{
  "arch": "unet",
  "model": "text-conditioned image flow-matching model",
  "dataset": "rendered made-up planets",
  "train_examples": 195000,
  "image_size": 48,
  "horizontal_flip": true,
  "conditioning": "text",
  "objective": "flow_matching",
  "cond_dim": 256,
  "tokenizer": "word",
  "vocab_size": 28,
  "text_encoder_width": 320,
  "text_encoder_layers": 7,
  "text_encoder_norm": "rmsnorm",
  "text_encoder_norm_position": "pre",
  "text_encoder_activation": "gelu",
  "text_encoder_mlp_ratio": 4,
  "text_encoder_head_dim": 32,
  "text_encoder_fused_qkv": true,
  "text_encoder_bias": "none",
  "text_encoder_qk_norm": false,
  "text_encoder_parallel_block": false,
  "text_encoder_dropout": 0.1,
  "text_encoder_inner_norm": false,
  "text_encoder_positions": "rope",
  "cond_dropout": 0.1,
  "logit_normal_time": false,
  "norm": "groupnorm",
  "activation": "silu",
  "weight_standardization": false,
  "pixel_unshuffle": 2,
  "widths": [64, 128, 128],
  "blocks_per_level": 3,
  "scale_shift_norm": false,
  "attention": true,
  "upsampling": "nearest_conv",
  "init": "lecun_normal",
  "residual_init": "none",
  "optimizer": "soap",
  "beta2": 0.999,
  "lr": 0.0017,
  "beta1": 0.95,
  "shampoo_beta": 0.999,
  "eps": 1e-08,
  "precondition_frequency": 10,
  "max_precond_dim": 512,
  "one_sided": false,
  "adamw_lr_other_params": 0.00074,
  "steps": 4600,
  "batch_size": 64,
  "epochs": 1.5,
  "lr_schedule": "step",
  "warmup_steps": 230,
  "weight_decay": 0.3,
  "adamw_weight_decay_other_params": 0.01
}
Rows from block 9 of the denoiser of a small text-conditioned image flow-matching model, named by matrix and row number. Rows with one number belong to one channel. Each number is 128 + 24 x the weight over its row's rms, rounded and kept within 0 to 255. All counts start at 0. Numbers have three digits each. After the name is the row's rms in percent of the matrix's.
After each channel's rows are labels from the 100 images, of 14976 (inputs lightly noised), where the channel reaches its highest value: "lies over" is the class under the peak; "top examples" is what is common among them. Only what is clearly more common there than usual is listed. The data: rendered made-up planets. In brackets: how many of the 100, against the usual share in percent.
# convs0: first 3x3 conv (model.mid.2.convs.0.weight, 128x128x3x3, each kernel summed), inputs 0-127
# convs1: second 3x3 conv (model.mid.2.convs.1.weight, 128x128x3x3, transposed, each kernel summed), outputs 0-127

convs0.5 098:160153146094150139126177169125149155227141125126165154117095081108122101138111161134147135175141116103109143100154162140109091158106124120129132142121134125117110132135126144113119117151101151127121121125124170098146142171058127133143140131163118135159140127140144151152146170140160161105135094119112099140099112131128110133116152130069118115135110105116171133135125118132094139134158
convs1.5 119:140123110169077103131108120142163077130122137101135084120120168133101148126139132146099092090141136135138125091103113124152116110131123204131143109139134139148142151127130113104141138096121115128157142188120143154093147142149113136108144072093102128071152153085115136113067120119115098103135104142116125106139128153150119101100070134121136135175152160138090123137114104120131123136116
lies over: planet (100 vs 23.6)
top examples: glowing rim (85 vs 40.1); lava world (37 vs 14.7)

convs0.21 181:100101120154120103124104116123144161146124115147090087125097121151134132116132138138120113131100136133178122115153087137127127099121090099131085198125124181114132148144140116193110162110142196150139113179157111134132116129176128149134131131115136139119147121117174146125152150124158094135109120103106136117109110071120098121114127125112112101110072084120128117100117114103099119121094
convs1.21 234:127137157152157123158117137139125133154138160099107068148133134143141124148138140119151110187140130078108147142124151130127134110122173156155120129166136094166093142118145158114140081128131105161103140110117169104090130123087106120113161161114117150169105138156140099158118123097130137154115152138148119118143114153138138168152137160174161146113105137142170133170145132186167160142154
lies over: planet (84 vs 23.6)
top examples: glowing rim (72 vs 40.1); crescent (54 vs 24.6); ocean world (51 vs 14.4)

convs0.51 109:165132152135140136131171122175121162165100140119104114099114114145120119129146092130162115121142108164108121109102108114123138154116182179171119149155144115091158114152143115122161161152116072143163120115101132133133168153107107126150120123159110093130146131119093112097130147131076128076113109134143112087163140186144141120110115162148100147126143122114134131112126117081103126142177
convs1.51 110:128104127125113107121118129114082114086146092130158188158110114125083117131112160154086118115150138145187151098127125121120145122083129113144121141110130142149165123113149069103130130086082154113125107148188134074136144117132151138070093108108176112115141106131127129129133130167133129152140145136146108114135136149150104143095108107124127170137119157082102116115155133140122135102096
lies over: planet (100 vs 23.6)
top examples: glowing rim (67 vs 40.1); rings (64 vs 33.7)

convs0.84 190:115092098096125145111108107119173140106133116145113108128122156123158139133144125135141149106136152144125168123123091124137166097161171152115101120147105110143128132091129138104088173120127123122134151103146105138141116160094150141119120161112114121152134122118092091118127116106084137154103139084145115184136170134094114114159106135131156116139092068155109103119117056092127086149084
convs1.84 192:153140150184090082163135130097089084093147149132138178125118143124079064145106085129099126113119135140162107132143105108106147120118142076098117134121129153144127135094145100118139126112118107093092136139106116170110117130111108120128154118149147132120110125127126116157152109145167133139125097175131144091142095144122101090110169118111162109144096125136174123106095130115081132105143
lies over: planet (100 vs 23.6)
top examples: rings (100 vs 33.7)

convs0.58 085:117145084100164134163107123083109132159115143100124103113127122173143190093107118144102110159115133165110167128076085115144101132083064163118150107137139127134122128108152149151122087137115090128139127105099113142129116105112130103142140138137109123114087167140142134108131114088139138095157120153131119100107166164101155119153155108130116136126162090140133136141111166148111137078144
convs1.58 070:125160144156100145069114127167166100127131132123138159145106124074119134104157140133119095099112139129146128111133151125133106068138151146138128131130171151112128141132144150142155135129139149155163133181111129144134135158136151077118124126085121121122182093110139157123092181142100076122072114123137143132130145108145135109131115133127138153114145157103082160155153069129129112151092
lies over: planet (100 vs 23.6)
top examples: glowing rim (73 vs 40.1)

convs0.123 074:154236113114117164145129156169105121111144131107135096121135146123085110160082108108134138141151150124076132138143134147110140147137147132100160106148144095151159145122127126145106118122097105150140145141112177121120120128122132103141153103134121134137092110104111135125136170122164147119187105123068121095165084106119120130119161137123133096097116147132136131115144075127112110150131
convs1.123 070:119105088152128113182120143079138098116116149088117199132142129144121123123129100170112131128119118143122133118119081145139109114101062144116109120083153130115113149146089137137132148161098137080107160114141108160191136128082154127101119154141132135168130106117169124117150104135126122111090101152110136095104136130132150108115151124114119169149123080110115120111086162128112104111123
lies over: planet (100 vs 23.6)
top examples: glowing rim (97 vs 40.1); full (81 vs 25.3); desert world (41 vs 13.8)

convs0.83 111:111128127111115111137101116128108187097114111130162121088147168112109136166140161135098120103122144121121117139102125127103174141134147129133157135132097094136114116143114126097114123140142104169133154126130076125124122182125126133115107107141102128119151133146148109115144111142186109151108099173134121064154107105114190160146161105135140163117125124119124174114130170195132157126083
convs1.83 103:135141134126055137169184118145138073109138143138091155173096161133120081085132112145117162126111119128164164099166150121145105110121143134109113143105129182095118131146116118095108110069084127166147135151133134128148119139112123119157126109146150129092145097142122116117148121138102129126124107132098142108108142163154131082108128155102138123103129137175134107116120082140162155108141
lies over: ring (36 vs 2.8)
top examples: rings (100 vs 33.7); crescent (50 vs 24.6)

convs0.121 102:094098149133137115070146143106111121180124131147180135151148089128141157166145118190146118101154103122096083125127101091100175136110156150121166143131119063103123101122127115133139175149143074134100127130096107122132141089146152116115128134106141153112143099139120128142130142130140131145111123172134140127112117163155129152127123092098119134100145125147169119133143112175183136136132
convs1.121 088:167146097131113120159156117149134079152118115106070173128125159151114100088126149122145106141120124130174158109143102154113151100119099136157144101121145189154096092129144115155133105114108146116142085111134134093104141149106160136152148060145123104091117147114126162103126155162097107110103093130142121115125122104116099077104126163149093134143116124116131174120120120099117120119125
lies over: ring (48 vs 2.8)
top examples: rings (100 vs 33.7); crescent (54 vs 24.6)

convs0.78 068:148116129115105123148137161134126131131142149118112166141086172175158099143104120127120091106155101169126144113111134131120144146136180147103086150144148105119118162145143148133098156171113114173145082139154148131133129134111108127145126119160171107095149111131129135134134103134107083113124136151146113090147103165134102124108112124112105132109063148124109137159103125081086096101196
convs1.78 064:132144088152120074084130131120101105128142098109119109126106111113068113132132148058131180134107145101146164143140131075109163143096129115170108138165108135140140094105095098122152119107120114098107124155135181121101143109167078135118131113113128143096104121100135143120142142168134124103132107152120128159159122169156120123122126142164147130148128154156167158133132082140139107141133
lies over: planet (100 vs 23.6)
top examples: glowing rim (66 vs 40.1); gibbous (54 vs 25.4)

convs0.40 087:146133148119112132112114133119134121187130151098113124084123085162103208110116100117106127096108126144133126140115096114123076126110079165145161134121122096102160155151149149117198151107131131113126118150124145139154114122120144125146142121125118136139102129084135143143166117098103112129141118114118095100148095146135106132166149157159125132078137175141171138121136152070149112107139
convs1.40 079:143101159097149153098165096138127130113109073113121111129128138127127130106146182104119132139124138106114125123147147123144127138107153134134158131123102200121100114127121137125110127107138070172163097141134098099104143151187123155121126101140134116131180127141158152151108153164101120106082123085132127150113124121144134145085126129128128151133121122136097106155156054121137161131069
lies over: planet (64 vs 23.6)
top examples: glowing rim (68 vs 40.1); ocean world (39 vs 14.4)

convs0.72 066:098101136147125121091122152109136100137154137149108146140084148078088116126125146153148130135147133113148116116162131170115168123135154104104061116115132156112103134151139100145150102196114150112115086151135129102135072076148135109129095125151155128104139112141114167133106133147121151124136141113133170102157059131161080144131138104117160110142145122117102128133116165126155141137113
convs1.72 065:140159136140113147126146126087114113112082132110112112128190151168120135153134151100143089169151117143110155138098123128155113124150148170157133115178123125147125138122100118140126121133181113126157134127116150185099156132109103125116159118132101161154126168117090095123117117123115069101165085136123107127123101158102148102160112164138099132128111146179133141127117109146183089128140
lies over: planet (100 vs 23.6)
top examples: glowing rim (88 vs 40.1)

convs0.55 059:133086123126130120111170130084124114151126101145106147130149137126142106117151163168143114133111133127073093092110119127171135082120144173098159122131131132119120143181137146124103111202120076140146117097116139177129100132125096126154145139126125115079157122154101110111126131087146102148122155123190100135131115136133086134134122169131121156111148096092123101125115085135161129140128
convs1.55 062:130096137079134149081124176139100121068114132124115175112135114132142143144132103129111090100133136184152147119116113163106094130139116120153134077143108180157115142058093143136118152119161126118111138158140094127097154151117143123114106170099092122135117114115089136152119134170140117085121123083138128136126157107118152146080119111156137090120092127152127151123133140126109117121101
lies over: planet (69 vs 23.6)
top examples: glowing rim (73 vs 40.1)

convs0.13 057:135163149112099141145168124116172107120094088150131119126154142150148109120113106098118163124159137126112090146141137158141114128104102151192125139139146170148158144148161154096142101102116160168135076121162146130156103131156142155130134119124103149122081115094116153128139121100165152127153155111103107169114099122097125117134162151131144097083101126143143149118068153149084127112132
convs1.13 058:107104084133170101143084084128140160159127155116102101108125110164146105138148123133086157159080136125105143120152144128122129113120159163097132098102123086131148125138096160164113145125119116159126187135105123127112095087150122084148124138145109151177132141135118130131122124116106130150123142100119093112144100046113136170144149152114101129085157126118102136130142107123163128151102
lies over: planet (100 vs 23.6)
top examples: rings (89 vs 33.7); glowing rim (74 vs 40.1); lava world (33 vs 14.7)

convs0.73 133:123158146116120154134154186121115105076138170149127116144136108143149042121128108090123134131163107136122121118126157155147140099109114118171118148103143152116144152145138125149115123101114160124131116111132180141119078111124139110140130103091139155137122112135162113144152146134090114159152140115122160144121171123150107121041137104112121080129074131138122145098118173114121124119125
convs1.73 124:146119159151101131121147089129145110169144096074107149130124115112095128122132122171159150166111125081183169119126122116100119141110155156100114123147150113148122156130155131121175072130145082125110137085143143111115164148107094084100096130102135145120119152110094132121121119105114132096104109119141104106155139153134124135170107165146173128110149122125139156182144103150155160142139
lies over: planet (100 vs 23.6)
top examples: glowing rim (72 vs 40.1); cloud-covered world (38 vs 14.5)

convs0.54 054:084134130117132141088101156127160108084120115148142113107184131131136088110109141150107153149114138159126124110127120156175100140133141170099124098147111093088097148120153137117115142140112059122115156120153134092105106118113133143087101150116144126116147103141110160121138096119123116163079113127156132129132086154107134132121097158105130149126126090143137103149115094142160097151051
convs1.54 057:141093122159134146124144132103119120163098111095079119141134128099161162128085136097136113132168104108095135098127100130135160101130076156168109130155099130155087103120135173164145145162089100156131097154137137102164135093130107130116101133101105122164153150157104139127127136153110137133117142103128115154110127103138128161096128142185141176167125157133106120122165165141136131148174
lies over: planet (67 vs 23.6)
top examples: rings (100 vs 33.7)

convs0.22 096:137119084117119120150135169131132137075117131162128143111138110121106113132064135131113120132126112150152108128147185126161158122122125085158092117103146190130120116172126139127128115137111177153134141137131125130146179086130138121132137125131172109137134149113117147128116110142153135134102117057152076154116073085143138135098141092081105121102111102151093135099103134125111120114107
convs1.22 099:134168146113112122164111120089127107166126141112108104167146147139139124120129152126144157172160115099125172114154135149125085132127158210136104162187136091153113116081108113132141113128165095113117130097147147122126110109112101129119142131126118133151102127123089134117137114097147136159162119202101116118114124155128144112140122167140137114130135132153167130150134138182132117145184
lies over: planet (100 vs 23.6)
top examples: glowing rim (73 vs 40.1)

convs0.71 104:116153115113129137121106139140122145113113157167119162138145120152110111122121131152112109177113143157124119109110099131136201150113197113165087116175082106127121107172134154149146159164144126134124130171138117112143100088114144167122136158144118135132152135149118095118150124132135096129090110100102117152146135101103137137082112142129122092163074113122120112123130147165114133124059
convs1.71 091:157158142155148100110114103122149121179139162108129103104097101147124131096143144140146107110141128128124176111130123119132098095127136195132113127135149112123115135100101100163123089148144131113110145101175172162117101124067072131153154106144099133134093130153093119112126134135108144139167142166126112120124132081156126105182168119112147141123150139153164157113094117164118117130153
lies over: planet (100 vs 23.6)
top examples: rings (100 vs 33.7); desert world (41 vs 13.8); lava world (36 vs 14.7)

convs0.28 113:124053089092149100138087085079156104159086131154068167149133065112140116115110112130125111143127111107110120119122121116116148125149138152145108129128127124137130130149123145154165149135147167168138129161114152121140111119160131150151131162131143152129158106074147110143153105100103077128118133117155112147132097112118096128118155172146134120122133190109123128146144139135128092147138
convs1.28 110:133125113112142099120141157131144146122148127141118051103130159129123145161108154117129090123115134131167114145129144152153112128187130116126150102112136121111125141109100109163102095151142121149090129189154169148103103154094159082152152111153111125105146111107156126100126130138183133143151127125132130121114125108093148170129128090137100122147128108147133104079089094140079092158090
lies over: planet (100 vs 23.6)
top examples: glowing rim (69 vs 40.1)

convs0.31 196:100092188119136101134118141113160125156160115173127101118125107120107170151132123145106104126138118123127113135127130143115120123168144112151118133170110123115125133117129156141108155125161106142144103165160131125095101137171157102156136115134159140115130129139169104131101165152116096141091156153107119106157017115133110133161150127125136118075122165093136095119130145103128094156117
convs1.31 142:137135130144134144121124141113133129111107123142142172106116119066095097097166126126081115106105169112107122147122083135134120109106163097103150135125102122108145138107083118154187152107102134122155102127147067160113144136128112159098112097133118106170161128135105132130162131118114070095116101114172102146167129127120146106104084129101112168117126147104156127146111114097098157125099
lies over: planet (100 vs 23.6)
top examples: glowing rim (90 vs 40.1); full (78 vs 25.3)

convs0.46 114:120072159042126150135105148136110146129129100127073155155168102124153133119114130124080107143137135112072118116142125092092134165117126143098121091174152097116089108120103140111114106164150067135130131113146122125117117138101126114115125166109162127126143124141151107143145133113111115123156136134144167113128064162144122136136128122118140115112141155135114095178158118156123117131096
convs1.46 111:130168117104157136141106122157156137132123128133114160139125130104088131136171144108107120130145154132168117145076104128144174157163125146143113125143142119097113105116142118133104165107159166110100163158097134157118140144083149082153129092120105148091101129102141146127108119094124094145115123102122104100165167139093097127146155202138146088113121157087138164105169137115120130139113
lies over: planet (100 vs 23.6)
top examples: glowing rim (74 vs 40.1)

convs0.45 077:113134108091125146108139121124100166152122096148080162132136153154116109122168169137165119122116095099111138117125129092132175143154128162126155069163150123118111142125121120126105147155103096133130154127120158073105135107094113149110115147118122137145106135152114155123159158138147135165140133114157098093152166101142133130090102149119113123071107123105104144147150071122188128114093
convs1.45 075:117146169117126141157145183123112092120127153133162144119106106105126104116103115131117127142131101138079078129129123117116108116121102109134081135152102151141140092125149120096164163119117099142091092098112143131156134085122100155120129111176158132126130105156101123137141095096141158094119106167141138138130141149154156097138143152134122194159169141126156118133090194151115158122157
lies over: planet (74 vs 23.6)
top examples: glowing rim (86 vs 40.1)

convs0.98 092:148135104072115152135151134193108136153111122123147098149169119138112122156113126144120120158146126148124173112131105133108149098145181105103097108172087099097102071133108134129108109128104072119137099127119086138127150113103098157139114149113146131151143124129115158147126112106120161133134135105181120113143109184103156130141117126159109150070150123114103159149114142128165141125104
convs1.98 094:130122117163138082131121152095142080132135088125119154116100149103089147140134137120080140095140155144154078115139165095105154163097107107117152102098146126136153128117132119126116136128097180100123131137161134136106101152106151146141143124152087127081134114107114143108157165133132071136178115140110135129147108120137116116108128083119113116146083118080159105121150139094061113120129
lies over: planet (100 vs 23.6)
top examples: glowing rim (78 vs 40.1); full (71 vs 25.3)

convs0.93 058:118095097127140139136121161153115120108116170133121125127118089094168118123122121137112117159149130128105124108111128117160152135097176156140128103137155144117105122125173121097097103109099155093093105145130138138124048079160106095101113107105158132096107118148111149132146118125129156163140136113163173143113096176137121162090139158127114088141089171128083102129139103123124127097149
convs1.93 061:156201133152101137128108102108167127129131108120133131147098173125138116141173170156114117113163119121157122147119099152118101127155082147113153098147113101136116134067106128141164110137122092147129102091160126141092119137075125150131132117116099127094145122098099155094136160132116109100121099137168106146136113130142131119138116151194140170101132104135123147127155112174139136137085
lies over: planet (100 vs 23.6)
top examples: glowing rim (84 vs 40.1); crescent (56 vs 24.6)